{"arch": "unet", "dataset": "simulated sounds of rotating machines with and without faults", "n_mels": 64, "win_length": 400, "attention": false, "upsampling": "pixel_shuffle", "beta1": 0.9, "batch_size": 64, "epochs": 42.8, "lr_schedule": "wsd", "decay_fraction": 0.3, "final_lr_fraction": 0.01}
Rows from block 3 of a small spectrogram enhancement model, named by matrix and row number. Rows with one number belong to one channel. Each number is 128 + 24 x the weight over its row's rms, rounded and kept within 0 to 255. All counts start at 0. Numbers have three digits each.
After each channel's rows are labels from the 100 clips, of 14976, where the channel reaches its highest value: "responds to" is what is common among them. Only what is clearly more common there than usual is listed. The data: simulated sounds of rotating machines with and without faults.
# convs1: first pointwise conv (model.enc.1.1.convs.1.weight, 128x128x1x1), inputs 0-63
# convs3: second pointwise conv (model.enc.1.1.convs.3.weight, 128x128x1x1, transposed), outputs 0-63

convs1.120:138156115140151135116114130122142082125103134158135151147098135119133098104112143157147139147125105108121147136096117122106132128161107177157196157134109111131138064086152129130095138097158112
convs3.120:113149134114157133143120197104121131179119148153164110146116149153091146100109153159154119105124139144152124146117115130125144096112112139131117170163121136128162172119143118135094151160123151
responds to: electric motor; clipping; text has "clipped"

convs1.110:157053121149140151124144125088093138129112097124146141168100134123101143129135139091113102144146129107100183090119107126122156101094096124138166168125114131138153111081136097149096120134105117
convs3.110:147089106104129158132167158145147151131109153126126151139151114120168153121126131108140090097150111142143123127093125113115161146147169155173137150102115148127082127112124099120098123139120073
responds to: rattle

convs1.44:093097154186129161119129131155105101133098150140133101144139086122122125128134146120134111130103165114153169133094183100143112145110149101133140184151147133090120136124105117126121090111089164
convs3.44:097167183139104154142113160118122112167140129149141136128116147116118161114126105133173143139135152152154135137106129188162136099141153143098116119107176149114182147088116133098124179133088112
responds to: gearbox; piston engine

convs1.54:082116138162114132154096125177122121127096180127139105122133071110153124121155146137115102185106129124161128140134161104136120158099147103097132143139132138073123152125089078117101111104100112
convs3.54:165108083111116107130158108176121144106130167123111143147163114138144109155141150116106106129142121097123133136115114095114122154120122085163138137152092108117082118197131142160163106134142146
responds to: air leak

convs1.117:145123101102111164184105128076172056131099156141165177153116140121152107149121143103144136139092131133131098090144121116169158123123076113158107119120111132118090083076123100124116136132101106
convs3.117:161148120105127169097084106139149134120124182141136112142127123116131089123084141128126107129114144185143085186160133112087111124139073145181133156151093105147095130104138128100110189092091113
responds to: conveyor; speed: slow

convs1.93:101128113114135111136091126114122129125105186126107154133138133104154152177125079163101107146138118160111094106116067152102094102119107132107178134119112124143113152098113130154118171141081100
convs3.93:145138128154196084098144117125132087112104078127130119118073130114091127123133104120093104134103124135084098091136110166132122089152124099089133130131151163146143134117098114118095138114138106
responds to: reverberation; text has "room"; text has "reverberant"; compressor

convs1.111:126151107133169112118171130130114110128084075114133137121087116103134119115130113147155123110090137097094103122137119144139122120148146102155154138152122072107135087102128138118102170115128125
convs3.111:149167165125118119118149174127100134105099125149182122112114148160091090144121179116143135091107135164131166108129185124095108156160173147083081128127151147166147129105156092101119117153125142
responds to: thin (high-pass); fan

convs1.86:125132113138117118146116129104154115130058085143105144129127138142143119139142141161095118177137108118114109130092141165091124148105103148090155155122125111137113137086127100168121167141133066
convs3.86:162095125139160107136180142139128134145115129138169135143156113132094121176111163104131110120118138162105151090155089146112141134163107085108145119106149177148152108142131077078106155122113115
responds to: fan

convs1.17:084154101133079155174084135128150102125148191133097123084146135123117107133159107142090134122145153140149097129147105119179145128134134138162121084109155156124139160103120139172144110143115087
convs3.17:094103143149091167130107147105143121109094106128142135079116141152102129117152152138123167116117125145165121119154128106155105171141151186129137102093158147130163115091151073149152123160130117
responds to: conveyor

convs1.22:137146112094150123128165128115148110129152096134087132100124120114127130158150098154113105143141151150152134143100183101124111139116142120084133103124132145115151119149103145117147131151116072
convs3.22:085173152146093138138122134155119147163176158151105155156130133112150147108130113155144141143157154111153126159089101155134141093131132116136122155150146132103127121124104154148166167155084134
responds to: gearbox

convs1.26:085141103123123147149102124139133135127136113165107124126150110122145120194138079165106128149147114137138092140148125109180121081110156153106147110112133116107108128117094143085144153128174126
convs3.26:150105113123134118107150154129139161122094142143174136141127131144134124155079167099117128127114127165120170138141141146122151160135144154132155136121143135159140124135141111111120141089153096
responds to: state: faulty; compressor; grinding

convs1.101:123152099152155108129173130126108096123095055096136136118099119099126118117119101146147117151093121064086116115130144123138100146159134128139151156148109074106126099091127118117095172111131130
convs3.101:135096105140150111138124097136135114156159110109094132138149096079160154117140060138111126169147130094109091132141066137151152092100089109146166112114114104087119114153090164143142125094127125
responds to: reverberation; text has "room"; text has "reverberant"; compressor

convs1.63:131124134173113181128116130205146138131137163120095066125105072112143120141117105135113151131137134153152114164158155142142145106125182124133143119109155132079173172134085164096124124107125150
convs3.63:159135131088154156096091121132127159129091167159155125137090116117121106110097109130127105097120111141136095154133105159120107136093088146152114143146098105149099132088142162111112172098134121
responds to: grinding; air leak

convs1.94:160130129106110171184095127138131124130077123121084127114087107130154137173129101142099124121110081151140082123171133175157132118130158141172167135098129098123137174086120179124126172116084107
convs3.94:138141145091150154099119136140128163132093132163148141141091119105117139096105109126112093092123116125135112134128147169134112134116087142137105143136102119158094119089128161118112157116160166
responds to: rattle; conveyor; fan

convs1.53:111129111181134152156129125148145107126084108130110133122127111107140141134137138141161119141118092112125169113144173138147116166134124109129129144117147113108121166161118129092119147112100086
convs3.53:138092134146173092131115141114118085136109076087160110096117114116111145140135124110167140132094115147109140077137115148130128117123122165108139074087141120142137157100114114112109116097150110
responds to: gearbox; speed: slow

convs1.119:136080149143141131109102122113129105133129134118148155102149143129197087135096161098141164151122125128109187083133123104110106139144126121157141156170122135147092112125133102057101118143157136
convs3.119:122134135132107116163133168142100132140148115117180141094109124133072148117121146146130157137102168170113175074155138162137124108184126154105142135095162179141130122115140101125096148124130111
responds to: piston engine

convs1.85:137115116115141091164151125125114107124122100131135121137137123132095128148148106134117089144114082153105125103182136134126127110166123120141153135101126135108149118103121145136186076137106123
convs3.85:073104099121146078135096067106103110114125120100126108105110116116146127131100114103142132130093111108086139112078072154130107090061105095134144118114101097109100131148135149140135151101125098
responds to: fan; thin (high-pass); pump

convs1.4:089139105125099161160147131114132115125177112145110132122217135133130113147151084151085141138123108130144090125172124125198120083094172107131119100107155137124112174101112124147155146152145139
convs3.4:120143119130126134095102127135135141147088122159150153172128136131135123093081122126109124096120090128144101128115174140133098120122122149127142165104134089155119116113144152113108141077157152
responds to: conveyor; speed: slow

convs1.78:130149101137127116157142129111153108131089140133122143152120123117117153171147156156124126122166158151138100125098109128094162139108147150071171124118120126121108110096123158190109164136096130
convs3.78:166092116169061142108168143136121137134106152124129146143139103102151119136163137127134082134140140122167111149139160122140128170142122126137149106115113167145165122138124089149154100161104178
responds to: conveyor; grinding

convs1.124:148055157171117123109109127106119116126096135158136164159090143142179109115132165088163162129119121094098195075102116174133124131124147122125132163151112113144109120110129108109112147130128130
convs3.124:116101123100105142163159161138114145154107135123180155130106131128090119111090161124151141128086160182148139072123096146140141103142129130127134159096131152134114113107127099113124137111131098
responds to: piston engine; speed: slow

convs1.13:104145120067090126102164128093142109136163087122096137127134147116104148162146079167133121075134150147139094145132101082150146125127154107119142119110126140117160147133088130133165131109160105
convs3.13:097158147124146126119105086141096111131171122119092147119118137105121146105148087158100120149151139102111068117111115121137111098109130112115115139127113127103131102097127155103143134140088162
responds to: compressor

convs1.69:118114112105166124119088122108119144133075106134129156120138126120121120187135106149154104148132140162142158118132135112115094143071102097096134147125138126122162142077117136187099178127129116
convs3.69:111118118186144121107148139134057147102113124126099156108093112113118142121102112133118138127159126105119166141080123113112138135107126120143098119175156105115116127151112143164114102174118122
responds to: fan

convs1.35:109154097120118122144150125155142148130114159122176124103115098126150135099146152123114113158084119105120182105149107126162115075135074154139150085150136126087118128172132122125135084132118135
convs3.35:156142146159129176122154210107149140146146081094126100137119117127121165104143122152155130114152119133152095110156122100169132106191160178131113134114152173119144183099112123133083082146170167
responds to: fan

convs1.80:138113107117166089135110128113165134120079086139107154148111124135153118158145112151105128126131146145126168125074141152097144154112126129085130121122132142142152144100124133171123179136115093
convs3.80:174110122162150113133154143110168095077098114124142127132122123149106117119145163127151118116112115119118113116142132116145109159182116135122110128171142126141158135124112106132128108151163140
responds to: speed: slow; compressor

convs1.1:104125116149135111134137129126132078126108070120147110173115145139102141089142102132119094086070156127134109107132119134115107137126103136126150152128121120116202134102095167180164126116104128
convs3.1:121159109169110150126112119116112145142125135105137132136131116095158119138155086111150147121145163114118181138132123139135158122105155160108152153142121132138165182140134150153138137149125099
responds to: fan; pump

convs1.49:092095160171129157106127129153096095131106147127131107146145083121120144132119144124133106122101167115158170133107177097144110158118152101116134173151134133090123136120110115133120088120090171
convs3.49:093166186140102146145118159117120111163135133149145135125111147121122168111131110125170143138128153152152140134101130186166131097136158149093120116107169150114185147091119139088123181138084112
responds to: piston engine

convs1.96:158070124154121152104124126098097122127092092107138128186090132123123154153138119093121101159129145105107167096107128142131158082116083120152170178135099111138148134081130108135091110130097135
convs3.96:157079102103131159142175177133125145133099141121149147137136121125157150100126124119152094101152117153151129125091125109112163134139166159161122143117115146138094115098121100129094117152103097
responds to: rattle

convs1.36:135135101142089145118150125101128135131176157145103138127120187132134120153161125187126072118184120134121131143097138185123157143099129135140159113076145137163136133081144134136121123130115095
convs3.36:139129099140126123146170086164153109165062165107118097156140104127152108151128153105150093110124110096150158132152104170104125114138123089103151121089125138113086148169080136131138145142136139
responds to: state: faulty; fan; bearing knock

convs1.88:120124116107113093132115130097176136131069073152102156127129134139147110161136116163125112141110135154111127121090145124091131179117097157102151128103146125134126135091112116177122170123123107
convs3.88:104163131104105145099075110124086144118156118111092114101101143124124145083115092143100151138143123108146132160117155119124120108096156156118117126134113114098104164110132172136142132119111151
responds to: compressor

convs1.5:088131107104159127166160126126147123128133089143107127153167130101130107166138070150115120139086124143142128116170150091195107134143129141143123120116133129108140125130095136076160132140158122
convs3.5:087150134137106139155097093136097118133160150109094136123126134109150156107164091138139103151154132097167101155102117152162125108097131126143131123106107129096117142118116163150142155154093138
responds to: thin (high-pass); fan

convs1.106:161109126137097156111102124096207179127130153108126149166147129130175156114134157162136145133113129140140133132115177131150146100091091150119157118064175102139120119101144169116102158144136142
convs3.106:107085096094122114158153113134089145125122141148125121071104115128096140160140152136123105125135160105143169139129108139139174141089083130177132132151114181110094120153110098161140137154161126
responds to: conveyor; speed: slow

convs1.87:134120145135092098147101127100099081130105133132160147133115140149112131099117176116140150156102119083111145112140118130103103154124105152114131141156126139122120109123177113097115169100123121
convs3.87:124091096137138126161135103089126130110112143107159125125112132147123108129147153116108105107102086178134157085090128121135135140146150161105104100128128129168130115105170111138094139160127122
responds to: pump

convs1.12:130141135117122163126135130165165158127163132091096089086176107115124149147160096166094125099144144147162096154156142114137096093129138130096095083106144128107135153136106192119132154143146155
convs3.12:147138126094150144117089123135111154134101161169140127148078116102138117110095071124116106093142113127107107152108117177123123126095094130165107148167111118152101130092145157132088177106167148
responds to: text has "room"; text has "reverberant"; conveyor; fan

convs1.7:140137122128156124114099132128148162129127164116140147094125118150122125111137156139065103117131122134097193132112089171151112095173103127150152075121136147122127168144140136128150141143148077
convs3.7:104128157100099108145158109152118154171094181149166120142127126130125141136108155096123150132114174168139189139148116178124145098094130121145131135120118122122132137147146132095136184131102066
responds to: fan

convs1.79:119148116140099113130120133120126102132048186123118123132135140113134133120118168147092128158098150166121050135121111132108160123155109153103156146128094106132134164111112130201142167132081130
convs3.79:118113138149131152104139140132076132118114150132131135132184128112094128146099146124143157121127154148164160132132112127127122123148126117109134138112145163145142151141149114110167155142122099
responds to: squeal; fan

convs1.113:145105170116147130108094135133132098131133180116127130119145141133108113115126169138136145139129113135110098132138102170099108161128097166120125155136138136149094067128135086106137139128131075
convs3.113:095157137099082143135119133146106149114113182150134137130142155151139135131105173110153133097134147147144148157107163113097118159117153139138115142109120139160124166140189107135131131155154088
responds to: speed: slow; gearbox; fan

convs1.114:163078132183085102130138129092110118123093108136131156129071122121172122109140128082161167136105117092079184069109127148107094135131135128142149143136136133121110112105130106072112151153149136
convs3.114:125154126147156110101089095107152116130157110134087092129132135131159124151145106142110138134155103085114100177150138113144126136117087131121123107150153107119154145141118147149152130130149164
responds to: piston engine

convs1.43:094103137179134168147105128186129121126128142109112095126129083108148129147133090111117163140133123137157129158164182159157150106154193129112140118121146145086156160134083144107107136128126122
convs3.43:109114154173105118161156144127118116128153090088112137119137132125135153139183126114115158165144143115144153107124143113159154120153180116089145088103165148108160126151120102151120106170130131
responds to: thin (high-pass)

convs1.41:068126124166110167157102127181111117126114165154129099136160128120136114126156130132112153129147114145170159162186170126156152162142164166105133122121142157107151161148088150121075101133111135
convs3.41:112116135135094161123137158108082123121119118107143125111115136125153175119124124115153098146144132152173131126085134143153138132111171171136130081085143131120152136101147123129127141126133129
responds to: gearbox

convs1.99:141074144175109121132109121094117108126137130134136155106129140134183114125096150107132150137126103120090192073110139124114099151144132110145143162167128120148087107122126115084112130131150123
convs3.99:117095113134112114175146167144097138139130118111173147104101122138085152108115142136134147139106158169117176076127115163119135098164134145108128146111151167139124126107142108136094149136124095
responds to: piston engine

convs1.65:123130107100111101149106133111158159131076133135125138119142131128129133158124149148114122129132158145111070121127104112068127152161133179075148115114124130128104153069114136205155171131068109
convs3.65:121126124104135100130105107134123119111118097093143112100072131131114112111106104129100129133129101117099111094127144133105117117150132146096115121104130103113114138122123149129065102078157145
responds to: conveyor; grinding

convs1.123:155119123071125154180105127078144083127101137156152172154089139134172121162126139144137106147087144133126090100142125123181171122125064128160149112107133123125109104064128169103126159128136123
convs3.123:089073131139138088163161143135102131134128082124116141107127135126120166144174123119133142125150128072122175082095127150159160146107161119109112103112141167117160113162128115167131067177170155
responds to: conveyor; speed: slow

convs1.105:163076137164110133116139133098140122128090102151130144145096129140170132106122153091141135122110119107102192088119117110122123146147083149142170151132133141141118103109139098083113150132155118
convs3.105:115172144144150099120086089103155122122120097132124112127107122138133101138155106148113169144119091123114105164151129136142115121112085145100107113155173096128145110127119158149158134104138165
responds to: piston engine

convs1.112:123158112111149103189144126118112080126111108119104150174111140130077129157138105154130117111135126143096130095142125145129114088185146121145121152129093091124113119125138154159119162140089094
convs3.112:175139162118149152089165195119147172185154093153169134154138127130120091112112134155149146061146146147132136144162102117128155080134105143144107143115145111140166127106128075128102094145135145
responds to: speed: slow; rattle; piston engine

convs1.61:095119139168138140174088133201125120129114160149144102121147079127147127112145157130110133172134129121172144156138166113152117162103156105109134126138155146081124179133110084121091117117108106
convs3.61:145122093108089128149158109182135135117133181134111144160161120138140118144158155113102108125148127096134129135113113108110124143127125069160128129158097098112100110207125136174161111156130140
responds to: thin (high-pass); fan

convs1.89:133116132105125122146112127107140145122080156143112150130121142110151152166127103156096134198150100145115090105083063149106115123090088142102173128110140108150099172089113142176130176136109097
convs3.89:108130105129132193061126116141103185176106136142089125099131116132153120141125113130105111138146111090146160159150107115091152157079145125200130097116168117137143138100192113128138087108140143
responds to: gearbox

convs1.67:135134119127119096139117129105173130130077081143104147140132125133161112156141116156131115164112125155117121129072141113098177171120099161109148122110135124131115129091117132173115168125105089
convs3.67:149102125148159114139189154129159113138102125143168137149159114139118124176139167106155120130110138152107118082149102129126129139170109095122138130115144151149164101145125090118113121129160109
responds to: compressor

convs1.68:129160129118123136130161130113162123131119170130135145139129132106105154147146156149119153138171156154149080123098083117130166139125127126072170111134106128118101143133119149156132184134134137
convs3.68:160084106138085140109141128150146142131089117115139160122116095108163124149139124095113102155149126121151121142141150141153116157119135161127163119084111153143129131115137118143158096125137163
responds to: fan